A small image flow-matching model, trained from scratch.
Model: 5.1M parameters, 32-pixel images, arch unet, norm layernorm, activation silu, widths [48, 96, 192, 192].
Training: cautious_adamw at rate 0.0036, 40000 steps, batches of 128.
Data: trained on procedural textures in two colours, tilted and lit, 195000 training examples, 26.3 epochs.
Rows from block 2 of a small image flow-matching model, named by matrix and row number. Rows with one number belong to one channel. Each number is 50 + 10 x the weight over its row's rms, rounded and kept within 0 to 99. All counts start at 0. After the name is the row's rms in percent of the matrix's.
After each channel's rows are labels from the 100 images, of 14976 (inputs lightly noised), where the channel reaches its highest value: "responds to" is what is common among them; "colour at peak" is the nearest of a few named colours to the mean colour under the peak. Only what is clearly more common there than usual is listed. The data: procedural textures in two colours, tilted and lit.
# convs0: first 3x3 conv (model.enc.2.0.convs.0.weight, 192x192x3x3, each kernel summed), inputs 0-63
# convs1: second 3x3 conv (model.enc.2.0.convs.1.weight, 192x192x3x3, transposed, each kernel summed), outputs 0-63

convs0.130 072:53 63 64 44 56 47 53 55 54 47 50 54 63 42 36 31 46 42 46 35 57 56 53 57 46 55 62 41 53 68 54 50 58 35 40 55 59 67 57 65 57 53 44 50 58 50 48 47 30 70 30 42 41 58 63 55 56 49 38 54 50 50 49 67
convs1.130 061:43 33 36 59 44 49 29 52 51 39 53 37 53 56 42 45 51 37 65 41 51 48 61 42 47 52 33 63 41 48 48 43 42 44 42 38 36 19 46 43 55 44 35 38 53 47 45 64 49 58 48 41 49 27 41 45 31 65 36 42 49 52 41 43
responds to: black; brown; ground colour: black; pattern colour: brown
colour at peak: black

convs0.1 155:29 51 50 51 51 60 46 45 38 51 56 47 49 58 63 50 43 48 52 38 45 60 31 53 42 57 50 53 36 63 49 66 55 55 60 55 51 62 50 58 31 50 53 41 60 35 43 67 45 36 61 52 50 48 54 74 50 58 58 58 50 59 46 29
convs1.1 125:48 40 40 54 62 53 51 45 38 35 53 53 60 32 59 56 51 51 37 53 33 48 45 50 40 36 55 60 50 65 32 56 48 38 56 45 53 71 40 60 58 61 49 64 42 49 39 56 39 52 57 60 49 52 46 43 36 32 58 42 49 49 39 56
responds to: red; rings
colour at peak: red

convs0.56 165:53 50 45 65 51 57 63 61 51 74 65 48 66 64 68 52 52 31 68 44 62 52 55 49 73 53 58 55 46 48 45 42 48 66 51 52 57 70 52 66 53 54 65 56 47 49 56 66 36 57 64 62 54 43 51 60 37 48 57 62 46 54 44 49
convs1.56 089:57 50 39 47 49 47 40 35 56 60 41 51 34 30 48 43 54 58 55 44 27 51 36 56 41 47 54 47 44 42 38 43 64 29 43 47 54 48 31 47 49 53 36 41 52 38 37 37 29 39 54 48 66 50 59 52 22 44 55 54 70 46 60 55
responds to: white; ground colour: white; pattern colour: white; wood
colour at peak: grey; pink

convs0.84 124:38 58 58 52 44 47 61 55 55 40 56 65 76 56 46 48 57 22 59 62 55 48 53 37 47 65 58 57 53 50 55 72 58 61 54 53 61 66 50 61 63 54 55 47 62 60 69 55 65 58 61 49 51 51 54 50 63 65 49 57 53 48 55 62
convs1.84 089:49 41 49 45 73 65 43 52 48 44 46 41 44 49 52 50 49 55 55 44 38 51 52 51 49 50 51 50 29 42 62 48 36 45 43 48 56 50 36 44 41 49 46 38 60 48 35 73 56 61 30 56 44 39 42 52 41 46 38 56 33 49 37 48
responds to: white; teal; ground colour: white; pattern colour: teal
colour at peak: cyan; white

convs0.11 115:45 49 69 43 23 56 49 48 58 30 40 36 34 50 48 47 65 44 44 36 45 56 49 35 52 56 69 51 53 35 61 41 40 34 52 44 24 47 45 47 35 55 59 48 53 53 42 48 37 58 43 39 54 61 67 47 75 39 38 52 34 32 58 30
convs1.11 110:41 55 36 55 43 48 47 29 58 55 65 59 40 63 42 47 60 45 61 24 53 41 46 52 62 39 45 44 53 59 47 46 57 61 51 35 27 50 48 58 43 58 35 47 50 45 35 45 63 60 41 32 57 52 38 50 67 50 45 49 65 50 51 48
responds to: black; ground colour: black
colour at peak: black

convs0.29 087:46 71 57 52 38 51 50 65 60 46 37 47 63 63 37 71 56 46 33 52 52 55 54 53 69 58 36 48 73 42 63 43 55 51 62 53 53 55 47 41 44 53 55 75 53 68 54 49 62 39 52 41 54 31 42 48 64 54 44 60 65 54 80 44
convs1.29 093:68 49 51 50 37 54 51 59 46 43 65 43 50 39 45 50 57 52 57 46 34 43 42 38 58 55 31 62 56 34 41 45 54 60 47 46 50 44 62 49 49 55 59 33 68 55 47 60 71 52 42 74 53 77 50 63 44 35 38 58 38 47 47 45
responds to: red; ground colour: red; pattern colour: red
colour at peak: red

convs0.144 084:63 45 40 50 37 40 55 55 55 31 59 54 47 45 50 54 46 52 39 54 54 37 64 47 67 52 32 46 58 50 49 43 55 58 40 38 54 34 41 35 70 47 57 43 26 56 58 37 49 58 35 47 53 51 64 38 48 45 42 49 38 55 63 53
convs1.144 089:52 60 55 59 62 45 44 45 37 30 56 69 56 40 40 43 57 42 48 48 52 55 66 57 51 57 42 48 46 48 40 42 44 56 55 49 49 28 36 52 61 61 48 54 39 60 43 36 59 40 60 49 55 48 48 48 46 31 52 28 45 46 45 54
responds to: black; brown; pattern colour: black; ground colour: black
colour at peak: brown

convs0.27 112:53 31 57 47 30 45 41 42 45 49 48 40 38 47 49 43 53 50 51 50 41 40 57 60 47 46 51 48 57 42 24 55 67 58 48 49 40 57 51 47 40 56 60 52 60 62 49 51 46 54 57 53 60 40 41 56 14 50 45 48 47 58 54 46
convs1.27 147:62 53 40 49 19 44 53 51 41 49 39 48 32 51 58 50 60 53 58 52 34 45 51 51 59 52 51 57 40 25 23 49 59 28 30 44 39 48 55 61 58 48 47 53 60 66 58 54 50 55 45 54 46 27 48 39 66 50 34 52 47 47 59 43
responds to: red; teal; pattern colour: red; ground colour: teal
colour at peak: brown